From a checkpoint of a small masked spectrogram model: encoder num experts 32, decoder width 192.
Rows from block 5 of the encoder of a small masked spectrogram model, named by matrix and row number. Rows with one number within an expert belong to one neuron, the router's apart. Each number is 200 + 20 x the weight over its row's rms, rounded and kept within 0 to 999. All counts start at 0.
Before each expert's rows are labels from the 100 clips, of 14848, where the router gives the expert most weight on average: "strongest on" is what is common among them. Only what is clearly more common there than usual is listed. The data: melodies that start on their tonic, played by one synthesised instrument.
# router: router (encoder.blocks.5.mlp.router.weight, 32x256, trained with AdamW), inputs 86-171
# up: expert up (encoder.blocks.5.mlp.up, 32x64x256), inputs 86-171
# down: expert down (encoder.blocks.5.mlp.down, 32x256x64, transposed), outputs 86-171

# expert 28
strongest on: organ-like; bell-like; tonic: D
router.28,226,238,183,172,209,217,225,221,168,215,217,193,209,233,185,192,192,205,199,207,187,193,157,223,197,199,202,216,231,162,170,211,167,203,222,204,208,199,222,174,170,207,178,206,190,181,187,205,176,198,221,242,199,165,200,190,209,223,148,224,201,221,228,188,217,236,202,213,180,216,146,199,205,176,217,206,197,213,173,198,202,215,172,202,189,201
up.1,214,221,203,244,200,189,196,189,204,236,200,213,185,214,200,191,228,187,230,188,211,200,192,218,199,200,200,215,177,207,200,205,232,216,197,239,200,209,202,200,200,216,215,200,200,201,199,237,200,215,242,200,207,167,160,200,178,200,215,200,200,228,225,259,226,206,200,200,139,230,200,200,171,202,206,246,200,192,200,183,200,161,200,200,203,179
down.1,216,239,168,202,204,224,139,198,206,223,200,200,187,214,172,166,224,170,190,200,221,190,200,200,221,185,174,193,200,176,200,191,183,226,200,188,237,204,223,211,151,200,213,220,215,161,222,154,193,215,191,153,248,179,200,139,185,192,201,178,193,200,212,200,194,245,169,179,205,200,181,204,200,193,210,188,200,184,163,199,209,204,198,200,200,174
up.2,223,230,187,195,219,200,221,200,209,217,218,232,200,199,180,190,174,231,200,210,201,158,200,200,200,184,196,201,221,143,195,191,194,166,200,193,231,200,191,200,220,181,213,164,200,200,202,177,222,184,238,200,209,178,232,200,219,212,204,222,200,168,224,168,181,210,227,214,206,248,200,200,181,176,235,172,214,259,194,200,194,210,218,200,189,201
down.2,173,197,200,200,200,233,151,177,226,167,200,200,200,211,224,225,200,198,156,208,193,171,210,144,211,242,195,200,178,218,218,200,212,200,190,200,200,200,168,239,225,200,197,196,200,173,186,174,189,221,150,200,217,197,166,202,179,175,226,200,190,202,176,200,192,200,218,216,181,163,200,200,173,186,262,227,185,251,200,193,182,222,184,188,200,187
up.3,200,200,179,200,185,213,221,214,176,235,200,200,200,192,246,167,206,200,200,155,200,193,200,167,236,200,182,206,200,154,200,193,212,185,200,215,200,200,221,208,200,210,204,166,200,191,204,164,200,200,246,218,159,186,200,180,200,176,200,201,214,169,167,200,190,223,201,249,176,200,229,211,218,189,189,196,241,206,243,175,200,184,238,196,200,229
down.3,184,200,178,215,200,220,172,201,182,200,188,200,203,200,200,207,226,198,200,200,210,176,200,200,173,200,211,192,248,227,181,263,190,270,238,193,200,200,253,209,198,191,200,208,200,233,200,168,160,200,149,222,190,200,179,200,200,258,192,167,177,197,219,185,205,177,200,175,200,200,196,200,200,203,208,184,165,177,200,200,229,180,181,200,198,200
up.4,180,229,198,200,173,213,200,185,189,197,193,200,200,184,200,200,200,192,176,177,200,240,200,175,200,221,262,240,200,200,221,213,207,200,189,200,236,200,200,178,200,191,233,173,190,200,201,200,167,198,182,172,221,201,164,200,202,151,200,200,199,207,220,200,153,200,178,221,172,219,255,200,200,229,223,210,273,205,200,218,200,172,200,197,193,200
down.4,200,187,215,215,184,200,186,171,200,173,229,207,188,190,200,195,201,186,200,200,158,214,200,200,200,200,191,200,171,214,211,247,200,182,200,200,235,229,183,200,162,222,222,200,229,199,217,165,212,193,199,201,200,250,219,242,188,227,204,193,223,194,189,223,206,200,200,197,197,173,169,200,190,200,212,215,171,241,219,197,200,200,189,196,204,172
up.5,195,200,231,232,189,200,200,173,200,200,211,169,200,199,182,197,200,205,181,200,185,194,200,208,241,200,200,176,215,214,219,214,200,190,192,198,185,200,209,200,216,200,217,200,193,229,202,198,200,218,217,200,160,197,200,187,228,200,200,200,226,174,200,167,244,185,223,220,213,226,200,212,200,257,235,204,252,180,211,200,200,175,170,200,225,153
down.5,190,239,135,175,191,200,218,194,184,200,208,200,170,242,217,223,214,224,206,228,223,189,200,165,137,179,196,206,200,200,213,193,201,200,192,208,240,219,200,161,200,216,162,186,183,200,193,172,172,169,200,200,200,200,195,218,198,200,219,168,187,200,200,215,203,200,200,218,187,192,193,200,205,171,170,211,221,200,208,198,214,198,200,193,200,177
up.6,231,200,217,208,223,200,208,174,200,193,205,225,177,234,200,232,227,182,173,190,220,200,190,205,200,200,201,177,203,209,222,209,175,221,172,182,228,206,199,173,245,200,216,242,179,200,168,213,200,219,205,179,190,200,189,178,225,200,188,199,217,195,193,200,162,168,138,189,184,229,209,200,200,219,153,196,121,174,200,192,171,194,200,200,178,206
down.6,200,200,200,199,200,200,200,200,197,193,200,196,172,204,194,182,225,200,200,189,200,210,186,200,160,200,186,200,200,140,192,178,219,186,170,230,200,234,178,240,200,150,200,146,252,188,215,168,220,205,210,189,166,200,195,200,200,179,221,189,200,183,124,186,208,212,223,184,189,179,200,200,177,200,200,233,260,200,200,153,245,200,200,213,200,200
up.7,200,194,200,200,144,207,200,238,206,200,222,203,235,200,234,174,226,185,200,172,214,196,200,225,172,197,161,201,200,197,177,175,210,202,212,200,177,230,200,200,222,200,200,161,240,156,200,211,200,193,200,201,182,162,200,169,200,200,210,217,269,200,214,230,200,239,238,211,176,200,200,200,213,214,200,160,200,200,214,200,219,174,183,200,189,200
down.7,183,240,191,224,200,179,199,159,204,146,217,198,149,186,208,198,212,200,200,200,167,189,182,205,184,238,214,180,236,173,200,200,228,200,200,239,205,186,178,195,176,200,187,197,200,200,200,181,200,193,231,179,200,200,246,200,202,204,200,172,200,206,243,188,200,185,183,187,236,195,187,200,174,197,219,183,232,195,200,200,189,200,217,174,180,189
up.8,226,236,200,203,183,192,200,212,151,228,200,231,200,226,229,200,200,200,197,189,146,209,200,229,186,180,200,200,231,200,188,167,212,249,200,200,177,165,186,227,200,200,222,200,198,197,174,223,243,200,154,200,211,200,167,177,200,187,177,179,203,200,161,200,151,201,200,243,183,153,185,207,200,200,201,201,200,200,202,180,200,198,208,215,200,222
down.8,170,173,201,179,200,200,175,200,202,179,169,200,187,195,200,184,212,189,184,231,224,200,219,193,193,195,200,222,207,200,200,182,200,188,259,172,200,193,215,161,200,152,167,200,230,191,236,197,201,231,200,200,186,229,205,204,200,162,205,234,200,180,189,174,192,216,207,208,180,200,185,146,202,179,191,222,138,154,222,200,214,200,205,232,200,183
up.9,233,226,200,193,200,174,224,228,200,200,200,172,180,200,200,239,192,184,200,200,198,182,171,200,203,183,177,163,209,200,209,204,200,186,220,167,178,200,200,206,200,200,200,207,194,200,200,214,214,195,176,219,200,178,199,222,208,200,200,243,219,213,224,186,198,162,216,206,158,200,175,166,210,200,159,200,218,200,226,223,192,200,190,200,200,207
down.9,164,227,180,200,200,218,200,174,200,174,175,200,195,182,219,194,200,177,200,195,184,200,200,199,175,232,200,200,185,200,200,197,200,212,200,223,195,169,178,219,193,200,203,164,200,200,200,211,169,230,200,200,174,200,206,198,174,202,201,207,210,182,135,200,194,220,212,211,245,209,185,225,200,160,200,222,239,208,170,200,216,200,226,200,168,164

# expert 16
strongest on: bass guitar-like; pace: slow
router.16,184,221,153,205,178,198,192,208,218,206,230,185,229,221,193,206,202,200,210,203,221,191,224,195,192,181,208,205,180,163,196,185,213,192,190,264,198,206,205,187,234,197,208,245,184,203,190,193,232,223,219,196,193,193,156,213,201,159,194,186,206,162,192,200,215,247,163,168,208,219,176,179,196,237,202,192,164,195,224,196,199,171,221,198,211,194
up.0,202,190,177,189,187,200,177,208,200,224,200,171,223,200,206,203,183,167,204,209,178,200,200,211,215,165,200,233,200,170,200,159,200,194,200,171,234,168,200,200,244,224,200,213,200,200,193,213,201,234,178,205,200,200,189,200,211,187,220,200,167,193,219,200,193,200,200,208,184,172,227,193,200,200,200,204,169,195,204,170,200,241,200,210,200,213
down.0,200,210,197,236,206,197,200,200,209,227,200,222,177,200,187,147,206,209,188,215,200,200,200,200,192,198,215,205,200,200,200,230,168,200,194,238,189,225,182,200,200,202,200,152,186,153,200,200,200,200,181,193,200,170,211,201,196,222,200,239,236,197,200,192,177,206,169,141,240,200,192,239,211,200,200,183,188,205,200,221,185,213,189,214,200,209
up.1,200,200,208,201,200,170,200,195,220,200,218,201,196,178,238,245,173,214,200,182,177,204,200,233,200,204,221,163,200,207,218,166,233,200,200,212,192,217,195,200,215,200,200,200,206,200,211,215,178,194,200,221,200,191,226,218,200,215,200,200,206,186,212,149,200,177,238,200,196,272,203,252,235,173,205,149,200,200,234,181,230,238,192,200,196,174
down.1,200,189,145,230,200,207,213,250,200,213,200,200,207,178,200,196,175,218,204,185,181,226,187,213,195,172,256,238,148,167,200,200,178,186,161,163,200,200,211,201,195,181,188,200,198,216,199,200,200,216,181,162,216,212,217,200,200,200,200,231,210,200,204,192,197,242,182,223,200,208,200,204,165,195,198,216,200,208,216,196,179,200,200,200,163,228
up.2,200,209,211,196,222,208,197,219,184,208,184,200,200,220,207,159,187,200,235,169,195,200,200,200,212,198,175,200,182,192,200,219,214,200,208,202,183,148,200,184,200,180,183,193,174,180,200,198,200,176,173,220,206,200,200,204,182,190,227,200,148,176,200,200,167,200,200,119,199,204,161,214,200,218,200,201,226,217,200,163,191,181,200,194,200,200
down.2,241,195,166,206,178,201,207,180,232,198,196,182,203,186,183,186,228,200,200,200,220,200,222,200,218,186,200,153,200,197,200,175,151,200,200,200,199,220,157,200,183,200,190,215,179,200,195,239,199,205,228,200,174,172,200,142,231,166,195,200,163,221,180,201,195,232,164,185,234,201,183,218,200,218,217,180,220,156,200,241,213,200,196,200,230,197
up.3,199,213,200,208,198,200,190,215,223,228,201,176,174,217,175,218,198,207,235,234,186,229,183,220,185,150,200,201,183,200,195,196,200,130,179,225,144,195,225,178,200,180,192,178,203,222,187,211,200,247,198,200,212,200,200,200,200,200,167,190,229,215,158,200,213,227,202,150,199,182,175,201,200,221,214,200,214,200,192,228,212,207,205,174,184,206
down.3,220,200,192,219,195,200,200,200,200,251,206,202,261,224,200,200,208,185,196,207,206,200,213,160,200,200,200,187,200,176,263,164,210,205,194,210,200,204,200,239,200,200,212,205,217,201,193,206,210,181,200,200,232,223,200,156,200,152,178,236,177,200,218,249,196,256,200,200,210,194,188,203,200,158,200,200,200,193,189,198,207,197,212,201,200,174
up.4,203,206,200,215,200,213,191,216,200,239,168,238,211,205,200,234,184,223,172,185,200,200,197,161,230,219,252,195,203,202,216,221,215,154,213,190,211,201,208,200,213,200,200,200,200,190,239,231,200,173,213,196,187,236,197,231,182,200,176,200,220,216,200,200,218,184,200,174,242,216,213,216,200,180,201,200,204,200,224,200,200,202,194,215,200,226
down.4,205,200,200,210,200,200,200,200,200,207,216,200,199,215,194,162,200,190,200,197,200,200,183,226,197,188,207,243,184,183,200,144,200,217,211,200,240,220,173,200,200,179,206,230,200,218,192,164,198,224,231,202,224,174,185,157,183,200,200,188,174,200,196,200,200,196,236,200,167,200,197,180,248,200,171,200,188,200,241,179,200,195,200,154,200,175
up.5,200,188,200,203,174,194,200,236,200,200,182,200,200,200,200,181,222,170,200,229,167,200,160,223,200,176,210,230,212,160,200,200,219,181,199,238,197,172,175,189,223,200,196,213,227,203,234,200,178,206,223,253,200,198,181,163,200,202,180,187,176,214,208,200,200,200,227,196,174,206,219,181,200,227,200,201,203,226,200,200,200,200,200,237,200,198
down.5,224,216,200,216,200,200,157,205,200,200,233,243,216,200,200,245,216,212,177,224,200,200,220,164,168,241,243,196,208,200,206,216,203,187,178,200,264,202,166,176,200,212,200,200,200,190,164,146,217,174,162,200,212,200,232,227,183,210,198,198,180,200,200,213,226,200,187,163,200,233,220,222,177,219,176,162,186,195,240,217,200,200,194,200,200,190
up.6,234,221,168,194,180,200,150,216,228,198,224,178,193,200,211,183,158,227,179,225,182,241,166,200,187,220,229,224,195,226,161,193,210,188,149,180,198,172,203,173,200,172,204,200,187,200,187,201,176,228,245,200,200,200,209,213,200,246,172,174,225,196,228,186,200,146,190,200,200,176,200,200,169,220,217,173,197,200,223,200,200,207,210,179,183,185
down.6,240,215,200,185,207,196,192,153,173,222,225,189,235,200,200,200,200,155,226,224,200,166,240,182,201,197,212,219,240,191,188,200,209,200,192,216,241,188,200,200,215,200,202,200,239,184,200,158,201,242,208,200,200,224,248,200,221,167,200,206,200,226,206,204,199,168,191,214,200,200,227,169,181,174,209,176,179,175,200,200,200,180,202,200,222,188
up.7,200,182,220,224,240,196,142,200,212,219,215,222,179,167,189,180,200,208,210,180,200,231,193,200,240,200,200,200,233,200,203,243,218,179,259,200,200,186,186,200,200,193,200,232,200,200,200,217,200,200,189,170,207,207,200,211,200,214,219,203,200,209,180,200,200,217,145,195,191,185,208,200,200,217,242,200,200,179,203,209,173,245,166,197,200,200
down.7,200,206,200,177,200,217,220,200,212,200,162,203,175,182,212,195,198,196,182,215,200,196,177,180,194,170,204,230,203,206,231,175,200,186,181,200,210,180,162,200,169,200,193,200,200,164,200,265,200,200,156,219,214,215,171,194,172,200,200,200,147,192,194,187,180,188,200,180,223,200,200,170,201,167,200,217,169,204,189,200,189,212,190,186,200,233
up.8,189,183,247,213,172,231,200,200,200,216,200,185,200,143,224,200,239,193,200,220,191,195,202,162,200,188,200,187,240,200,200,201,200,200,200,172,182,210,185,196,212,210,177,256,208,222,148,190,200,239,208,197,200,238,175,176,210,200,175,200,184,174,194,200,200,189,200,204,200,221,173,159,177,209,224,205,183,205,200,201,187,200,200,232,192,200
down.8,200,200,162,205,200,211,177,155,201,204,168,204,200,175,195,212,219,168,205,218,221,198,200,200,204,200,200,200,211,200,200,231,252,227,195,199,217,194,188,200,177,235,186,200,200,175,185,204,173,168,205,205,231,231,234,209,184,199,171,200,200,242,167,197,200,214,209,184,186,193,251,200,169,208,198,187,207,198,200,200,215,200,209,200,259,200

# expert 23
strongest on: rumble; pink noise; flute-like
router.23,227,202,170,185,206,194,182,184,175,207,203,198,211,218,203,243,203,206,201,197,249,199,239,204,185,210,200,239,182,233,179,180,187,195,215,193,196,177,175,193,203,197,167,180,243,206,207,189,236,210,187,177,136,212,152,210,215,174,215,180,200,180,169,184,211,234,234,230,198,218,242,209,195,212,183,179,210,185,237,197,189,174,209,227,166,203
up.0,152,168,240,200,217,200,200,187,202,207,200,172,162,216,175,205,174,200,181,201,195,223,200,168,230,201,191,196,220,200,184,200,188,211,206,200,206,182,222,203,208,200,200,215,192,182,220,200,214,182,212,219,219,200,195,191,200,172,181,238,161,200,200,225,217,224,255,217,200,182,182,228,170,200,200,180,215,200,200,213,236,199,239,176,200,200
down.0,215,200,198,200,208,164,230,180,200,196,200,200,171,200,227,214,218,196,179,200,210,229,186,200,208,225,220,200,171,214,177,192,171,192,200,197,183,200,200,200,200,190,217,200,200,221,200,191,200,203,173,195,200,162,172,224,257,207,213,199,248,200,200,200,192,173,166,206,200,200,200,215,179,227,196,187,171,136,225,200,200,195,200,215,200,200
up.1,200,214,205,202,217,197,200,200,217,200,229,154,200,200,200,153,200,213,200,161,200,200,189,164,216,205,185,215,180,190,200,200,190,177,175,200,200,183,200,186,200,200,200,200,200,200,200,162,200,169,200,200,194,230,162,238,200,200,177,203,200,200,208,246,237,217,209,189,200,202,232,199,195,222,200,196,200,184,218,200,188,206,149,155,168,189
down.1,200,200,187,199,145,219,157,206,185,184,182,219,200,219,208,200,200,200,192,189,252,203,200,166,206,233,208,213,181,184,200,212,200,176,217,209,200,187,187,188,200,185,200,186,200,215,232,200,200,201,171,229,175,200,200,188,200,184,200,200,200,201,206,147,197,200,200,183,201,220,200,200,226,156,147,196,185,200,179,217,156,188,244,209,249,256
up.2,215,200,170,186,155,254,197,200,200,256,200,200,200,200,197,149,200,181,200,238,188,211,200,200,212,172,200,212,195,187,200,222,200,189,225,200,222,200,222,246,238,171,184,157,200,215,214,223,200,223,228,190,200,200,200,167,182,200,168,150,200,200,198,209,200,200,168,178,200,200,197,209,181,186,200,175,200,200,207,199,181,201,168,210,207,161
down.2,206,193,220,182,241,200,207,202,227,182,234,200,222,237,192,231,191,195,187,200,187,205,218,200,164,200,175,205,252,200,200,200,182,200,200,234,185,219,222,231,200,188,198,219,225,197,155,209,165,192,196,212,200,171,200,200,173,200,200,244,197,182,191,182,200,181,206,219,174,243,200,155,222,200,200,243,200,200,156,185,195,197,209,196,200,225
up.3,188,161,215,200,205,172,178,200,200,152,200,200,213,200,182,219,213,200,234,225,205,200,200,200,186,217,158,203,200,214,190,219,194,245,200,212,200,185,213,200,186,196,227,189,200,191,200,200,233,188,200,189,183,200,200,195,180,215,239,227,195,239,192,200,201,163,200,207,204,198,200,200,166,197,208,200,192,192,203,218,170,166,194,180,200,170
down.3,171,156,226,206,205,185,220,177,200,201,192,200,183,225,200,250,184,239,204,200,196,199,200,200,205,225,160,200,177,188,189,226,203,200,197,189,223,187,200,176,200,191,200,244,201,172,160,200,200,200,200,212,227,205,193,200,182,200,170,200,156,193,166,200,175,194,206,178,150,188,200,196,176,200,174,200,229,199,200,178,248,251,215,183,226,218
up.4,200,200,163,156,205,163,216,180,200,161,200,186,249,200,186,200,244,207,200,174,200,200,204,226,200,195,200,200,200,196,200,225,200,200,200,200,184,180,200,166,182,193,200,188,200,217,182,215,200,180,170,200,200,199,179,191,159,198,215,217,198,193,200,208,200,175,200,232,170,200,190,200,216,146,200,200,196,217,200,211,204,200,201,166,200,214
down.4,213,243,192,207,178,200,160,192,200,200,211,167,199,221,176,199,172,200,201,198,200,200,200,222,205,211,198,200,215,199,205,184,200,225,166,195,228,163,200,198,227,160,176,216,200,200,185,200,247,225,176,207,200,177,199,200,165,171,200,218,225,185,152,192,183,224,208,180,186,204,149,200,224,225,185,204,184,215,187,200,190,235,177,158,222,216
up.5,204,210,182,187,187,200,184,190,186,192,201,235,197,200,199,200,218,271,200,236,223,200,201,178,182,198,227,205,183,198,198,179,198,200,204,205,196,194,217,200,221,178,200,200,200,200,225,200,192,200,200,195,227,200,221,235,160,170,163,208,211,200,191,200,200,190,200,200,174,217,184,200,228,230,189,248,182,200,200,242,204,243,163,200,217,184
down.5,262,200,200,204,200,200,200,206,200,214,212,195,193,189,200,247,142,161,219,213,200,200,191,236,200,204,200,200,183,200,200,200,229,200,200,200,210,229,176,211,182,200,200,218,165,200,201,200,232,200,187,200,162,200,200,219,244,193,240,224,200,200,158,206,242,213,206,193,262,196,200,243,225,199,222,142,227,187,200,200,238,152,200,200,200,220
up.6,200,200,203,178,166,176,166,174,196,174,205,200,192,251,196,200,223,218,213,210,233,200,174,229,214,206,229,222,179,219,200,231,196,194,218,214,200,207,249,185,189,180,200,165,202,184,202,230,197,191,175,196,200,210,243,200,177,200,220,182,200,197,238,200,200,214,200,200,173,200,200,235,210,183,231,200,179,200,200,182,162,200,225,192,184,185
down.6,197,183,199,178,197,174,200,200,199,211,205,200,194,200,201,200,199,202,200,226,230,192,171,200,200,192,200,217,188,187,198,161,209,217,215,171,200,200,214,205,196,200,179,200,180,200,226,200,214,200,198,200,200,200,192,203,217,200,168,185,200,200,159,211,197,191,200,181,200,200,212,200,200,207,189,165,214,158,222,200,248,200,200,137,165,200
up.7,205,180,233,181,171,195,164,196,178,200,173,231,206,197,196,200,200,173,216,220,181,200,200,237,183,211,234,196,217,231,200,200,224,208,200,200,200,236,185,200,171,181,256,181,237,184,194,203,200,200,232,221,200,180,193,200,200,200,200,244,227,200,200,226,187,216,189,200,213,183,200,200,200,200,215,213,244,201,209,215,200,186,200,231,214,210
down.7,211,253,217,201,217,196,207,197,222,224,218,200,213,232,197,137,200,216,200,218,182,200,200,200,232,222,166,200,217,192,200,200,188,174,166,200,204,179,200,200,201,188,156,200,211,172,200,200,200,212,200,219,165,196,184,200,193,200,236,200,200,213,200,200,197,219,250,206,225,210,196,178,200,200,245,200,200,210,177,170,215,192,200,164,210,194
up.8,186,200,230,200,200,214,153,215,185,212,226,191,200,186,236,215,197,233,200,189,221,200,200,231,221,200,195,176,209,197,178,200,186,200,200,187,175,192,200,194,228,200,200,215,200,200,195,200,200,223,177,200,218,195,200,251,147,223,227,188,200,200,200,200,200,200,238,225,189,200,184,214,168,190,200,200,225,201,196,200,202,251,200,200,184,159
down.8,230,167,173,189,200,178,238,206,219,179,211,224,217,200,227,200,195,216,200,190,200,198,179,179,191,195,211,264,200,172,200,200,246,200,211,211,200,194,186,200,212,207,198,195,196,179,215,200,200,169,197,226,229,183,208,161,236,221,200,200,187,199,208,203,217,203,183,161,200,200,202,227,197,199,208,200,146,173,221,178,171,193,200,200,200,202

# expert 12
strongest on: trumpet-like; tonic: D#
router.12,202,143,226,203,151,189,200,173,188,198,220,219,189,200,204,201,210,200,201,209,203,171,228,198,220,189,195,162,190,301,181,173,242,191,156,175,191,230,230,214,236,213,213,242,202,194,189,203,171,222,197,184,201,204,197,231,199,250,191,236,208,167,191,171,194,213,213,212,169,179,182,200,197,200,209,223,212,213,171,209,218,235,230,210,211,192
up.1,196,174,180,200,210,154,200,167,200,204,222,200,238,179,183,200,184,174,200,178,169,240,200,208,244,200,200,162,157,255,189,200,200,200,217,200,186,220,200,200,229,200,169,212,200,175,190,197,200,200,229,200,231,200,188,184,170,220,235,200,190,200,183,160,244,214,241,171,198,254,200,200,232,228,208,201,224,250,205,211,215,217,200,189,218,200
down.1,187,224,218,199,167,200,200,187,181,175,200,200,203,207,141,166,205,200,188,214,189,173,200,200,180,200,200,244,200,178,217,237,200,200,167,237,272,172,200,206,195,162,232,180,203,200,223,197,199,256,224,206,200,191,185,200,217,200,161,218,206,215,217,200,200,173,200,163,200,200,200,200,214,200,214,200,196,200,223,228,200,236,200,210,200,170
up.2,200,200,264,200,220,177,223,222,174,196,234,201,192,220,197,201,200,146,200,195,203,184,200,200,200,193,189,203,182,192,200,196,193,200,180,236,202,212,202,212,171,200,243,200,233,195,204,200,200,200,166,200,200,200,214,192,200,233,271,223,194,170,191,200,198,243,185,200,200,189,203,233,199,210,193,219,196,164,206,200,193,189,200,222,192,216
down.2,174,208,200,186,200,177,180,229,210,164,189,200,254,218,200,200,232,231,211,218,200,231,216,200,180,209,235,210,200,214,269,200,183,229,178,200,196,169,200,150,204,200,186,168,190,200,200,206,165,218,216,189,200,151,200,179,176,167,184,201,242,210,177,189,192,172,200,200,195,200,222,200,200,200,200,189,200,200,216,157,206,225,204,194,186,200
up.3,225,200,236,162,182,200,200,200,206,157,200,199,199,200,200,152,200,224,200,203,221,200,200,224,200,230,175,200,212,200,207,218,209,219,220,200,200,218,200,200,200,200,203,200,241,200,200,140,199,181,200,151,210,187,200,162,200,200,179,200,195,200,212,181,200,228,203,197,200,239,200,205,200,215,200,178,182,182,196,207,200,230,184,205,212,212
down.3,234,257,200,177,172,243,184,159,177,191,177,225,212,216,216,217,233,177,197,200,187,200,184,200,159,191,212,200,200,181,220,200,224,200,200,200,210,200,200,189,200,200,197,176,208,200,228,199,191,200,200,200,179,200,189,204,142,200,200,205,136,196,200,200,200,165,200,209,140,163,200,200,199,160,186,200,200,200,208,212,190,193,203,200,170,186
up.4,186,174,160,200,235,202,200,214,200,191,200,164,228,222,204,208,200,179,216,204,200,201,200,180,195,200,203,169,200,209,189,200,240,246,201,212,221,167,200,200,185,217,220,208,211,208,200,207,200,207,196,200,200,199,222,216,199,200,200,200,205,197,193,200,237,191,256,226,233,200,187,172,206,200,204,203,200,145,200,209,162,198,200,211,219,192
down.4,224,200,188,200,198,178,219,159,200,224,200,206,237,237,202,178,197,205,183,216,159,176,207,180,180,243,200,200,200,200,249,206,184,200,200,201,195,200,228,168,187,164,235,207,219,214,168,200,189,239,200,208,206,200,200,171,193,189,170,200,221,200,200,172,200,175,194,174,205,200,200,200,215,200,250,203,210,247,133,171,230,200,176,167,188,200
up.5,169,189,200,154,172,200,212,200,164,186,173,200,200,200,200,200,221,200,177,193,186,196,196,219,191,200,178,200,200,167,199,200,203,168,272,200,188,240,158,200,180,200,193,161,189,200,200,200,174,204,200,226,200,200,198,200,245,217,200,207,212,206,212,218,200,165,200,181,200,203,230,235,195,216,193,200,183,174,202,200,200,200,193,177,240,185
down.5,221,172,173,196,200,222,122,200,177,173,200,200,200,189,188,219,223,178,150,183,211,200,172,226,200,193,201,226,200,214,185,210,200,200,163,198,200,200,205,200,193,210,191,173,200,207,163,193,221,183,194,200,198,200,200,200,167,200,177,200,200,184,200,186,227,226,200,178,200,209,214,200,225,174,243,214,200,158,200,200,217,224,247,245,188,200
up.6,195,220,200,232,172,211,200,202,200,200,183,225,200,199,196,232,200,217,165,200,200,219,201,200,222,192,214,195,200,171,193,186,213,174,194,234,200,200,210,200,200,232,180,185,193,215,200,200,200,118,202,211,177,186,177,200,202,207,192,166,231,181,213,200,165,176,197,186,163,186,194,211,201,189,200,200,233,193,200,204,231,169,200,197,232,200
down.6,200,151,182,200,215,196,209,186,164,212,226,200,188,228,200,200,181,200,232,200,201,203,223,178,183,200,200,216,200,191,200,229,199,230,187,200,200,200,199,200,225,180,200,211,218,200,176,156,194,246,230,200,217,200,222,200,228,160,181,200,157,200,222,200,202,176,187,204,243,235,216,227,157,221,226,200,200,195,215,156,154,209,220,189,200,235
up.7,257,200,174,200,200,200,200,229,200,179,226,200,185,172,171,249,200,248,224,199,181,174,178,200,238,170,198,192,202,200,221,158,200,200,203,189,200,200,206,200,200,209,227,200,200,203,161,156,217,216,232,191,193,200,207,200,225,200,214,200,179,161,189,191,197,200,228,214,226,204,200,182,155,233,194,210,261,193,201,200,200,200,226,200,169,188
down.7,192,200,215,200,207,179,230,184,200,183,223,200,200,200,234,169,200,186,189,220,200,179,163,199,201,200,200,246,192,169,168,226,200,210,188,200,200,200,230,217,201,216,212,186,176,196,237,218,182,222,203,195,240,224,200,200,249,216,186,239,237,262,245,221,165,200,200,200,179,200,200,177,173,200,227,191,200,152,186,195,200,200,160,219,200,200
up.8,193,231,200,219,186,200,212,200,171,200,192,186,147,197,200,230,200,220,205,216,181,207,201,200,200,187,206,179,210,207,200,238,200,200,200,217,158,223,160,261,205,167,198,210,200,174,225,186,170,244,200,200,200,157,165,203,216,200,178,216,191,200,200,200,187,200,215,200,200,186,200,200,169,200,200,221,202,200,185,212,187,200,220,200,189,187
down.8,200,200,205,241,200,206,200,202,193,186,172,202,230,179,200,193,210,200,188,237,187,185,196,174,194,146,207,186,200,213,148,142,200,188,177,200,212,200,189,185,195,185,236,205,200,200,207,174,200,200,200,200,200,208,177,203,200,189,191,208,200,188,233,225,200,193,179,173,184,206,200,223,214,193,200,151,181,215,200,212,219,190,176,207,245,187
up.9,200,220,200,192,200,200,200,200,200,200,223,200,197,254,198,206,200,201,228,200,191,222,200,215,200,200,208,211,232,191,197,173,202,178,221,220,163,200,147,190,199,200,177,230,186,200,200,180,200,156,200,234,193,224,200,200,223,176,188,200,200,235,186,204,188,186,183,200,192,207,210,200,169,197,198,173,178,206,192,195,209,200,214,200,254,185
down.9,200,200,186,186,200,209,200,223,194,212,200,200,193,185,200,157,246,200,200,210,198,200,172,218,200,218,196,165,200,156,234,206,229,218,174,200,207,200,236,175,230,189,196,172,234,156,198,206,214,208,224,175,200,235,185,200,187,212,226,203,219,181,182,200,208,202,200,185,200,200,194,191,192,177,200,215,200,195,238,200,189,229,192,142,172,192